Weights of a small sound classifier.
Model: 2.63M parameters, num experts 4.
Training: soap at rate 0.0046, 4600 steps, batches of 512.
Data: trained on short pieces for a synthesised band: melody, chords, bass and drums, 90.4 epochs.
Rows from block 2 of a small sound classifier, named by matrix and row number. Rows with one number belong to one neuron. Each number is 128 + 24 x the weight over its row's rms, rounded and kept within 0 to 255. All counts start at 0. Numbers have three digits each. After the name is the row's rms in percent of the matrix's.
Before each neuron's rows are labels from the 100 clips, of 14848, where the neuron reaches its highest value: "strongest on" is what is common among them; "peak on" is the class under the peak. Only what is clearly more common there than usual is listed. The data: short pieces for a synthesised band: melody, chords, bass and drums.
# fc1: MLP up (model.blocks.2.mlp.fc1.weight, 512x128), inputs 0-127
# fc2: MLP down (model.blocks.2.mlp.fc2.weight, 128x512, transposed), outputs 0-127

strongest on: key: D# major
peak on: D# major chord
fc1.503 106:126112126151107137077137059124095131140124118089149085140094133164124125122124151138106120120139123113096115131151104140101141108171128108099130116171092126105164098096146147203096122163104147118078113140116114113128181139136108134144171098091095147121145129187135130142135096131115129108083120146109139154141109146125102105117106160127091148136113128095151116149134144125127159155125
fc2.503 103:154139127126144108105145155137135120171117102127132118149096161124141116059114164145146156115146119162167132111110163121109147148085163135164106078110120121141146092148129148143134161143151131127164078095132084127134110153115153123141131110176158127179105137116108103091132140089139150109132128154137097134153158087160176140125121137128161127133152120156153095100122121077119116146098

strongest on: key: D# major; key: D# minor
peak on: D# major chord
fc1.250 118:144136159109129165123140107164144143119082118147151174147078127115154152105117131169142119103121142084089131127139127143116142121147151090131143097126139134127070209104080106144072141100147130092142111143155123125161155155144122119133106123117121143126164131122112127124149128107163149132085124118155122111133125130155165153134124185117118154131150101092102143135092114088121106103158
fc2.250 108:085081113154104136121137106141131110128144087113081150124116138146114109137156084136180152095122158155157138129129160133147126089190117113138163117148114074159156135091161096128099115138155086128152063090140122150120103132096132156116139105133133096169117131111135159111121123144131149155124125102131126123122117138176165116094121127126095139114159143147145116150123136136168120126175

strongest on: key: D# major; key: D# minor
peak on: D# major chord
fc1.249 126:150098131138130162117124063127185135134090106084155130136134141095145154103119086109143135128091135136174103129122093152127120117126136120143135115117119124116154157106149118122094165147121092101130096114103147099158103112140136186105116153096132156116123067132122146110148122108143115070163101127115063112126128129145157109139111167163161122108159093102149104128134136120130122123163
fc2.249 133:134172072096128141143122116161184146104080143065128132138147121134136159132108100121153164129092164089129134129129118119115155110121142136088125100140110151120125160104126111108071135119119105107157174153145157108137142156136131137144108111143108103136122121100135087148123139114129141130133085070164133122094108111159176126082099120131102126091130135108090134141108105122147122168153

strongest on: key: D major
peak on: G major chord
fc1.186 095:109118163107089121129153103151090118128107134135132110142136107082177159100142165103144131122090118121157083152070143161153119110141095108110152156153109149125083108127115107152144177189167133103104115110099113113158110143161142111129145121120120137134150131139131136086138100114106138111123140106103127148089115132136133083128112116107076133128132101145061091095128130099139135115125
fc2.186 088:126088111094144132143154102107101122119167090097089159162133124110119086128110150137115088133141162118142125123161146119104134125147168139092139129125139089100106130070172124091113107092140146106132132132152106143158102087124168142125134112144115139133083152157127154135121104152156121156097140140148144139082178124171099133148168140132163109142130161121135165147107151146090109090143

strongest on: key: D# major; key: D# minor
peak on: no chord
fc1.452 081:153115122109095131136129100139114077176084121070128120101140126110130141108116179101141113140138098143156178123138134117106151083091160106125129158143125112120114118074137112137130120129127152123126114102104137125181140125127159114130104154151097166177133103151126085141145118154152104128112123117095070154142106115200162131130110127135143125157157105120100123111075123107136124131130
fc2.452 079:179099167114111120117134127105180136123139159103115151136101132118133071102143094133149150096084122148095151136081117156141128089174123134113192126104139117147141187168108137136111121098107089149129154153131130144133137142159137160097122077100136111108182146118124126153126117174144103114134123101127145146118118126121106085116135096122159115132104119152142104134141117121102125173111

strongest on: key: D major
peak on: D major chord
fc1.171 093:140161070154077098106142121178122153136109083149167134141136124105092148098150130111088115142156105107107124113113097140154121129117156089109133127105118123104099096120106121112150118109128109129149144142123094109121127099154127089164115095127151096144137117115163118113131154157096096109162127113064118140138128068113138143128119108096143135096123108121077149093139161110134110144078
fc2.171 101:124114073137151119110092159091117121080155150134142172125106116118122162108144145133164108090118140163106147166148153118165144125160146129138107140117102129146167156144128123134080111165115121137162132156136161140123144156111153154105141132110153110136084104142137157107116101156136102112120095155180072121110100155154110136111126132110182149179100126089113113136132149162139160135139

strongest on: key: D major
peak on: B minor chord; G major chord
fc1.248 095:121168123129113118131165103172106110153079110119138113131132106147123141077144123127120117138118107130123108133104132174101104115099116122104164123170106082074107139129085128097152113139139133107118144102157118152116106116182141124119115137109119106097161135098141120136121105084163149132141154121145094106115139093134135079168136106131132109180104118108171152087158091105076140111139
fc2.248 088:096134112103090172141125138129121146127203097075144114124122127112120135127173129121168146105149146143121134169131116112150132163141143124131132113070071109135136135117167109135172138104109117160137096112109160162133117130114136138099131171138161112126086130118148133132140128155088107118122124102214127146149128143116123089095153154120158126130170147110157141135123102105111117129098

strongest on: key: D# major
peak on: A# major chord
fc1.63 085:156138157113154109123105106110116178106150127102107132116095127139106143105128141083135118131141132083117125093135173146110134111067124074129105102157167131091079176104153139129126120109172107152126101112142153106180098144121073148131121131091123138169139077111135131151134116144139135124112118142147120135100105102153140132136150127097161137116139071130173109128121160124117142101111
fc2.63 087:100126128132177108140108177167160060153131122160154144092139155106116133118143099153155129135095111120153108137166100129128131109175158119111145156147075117116165074141128119114113149130136127136171144111096127123119128126116125164143115115097110150171138097141156081118103120146128136122103121122094073101126154109118110114141110162164088094136125135155145133121149084131145149158102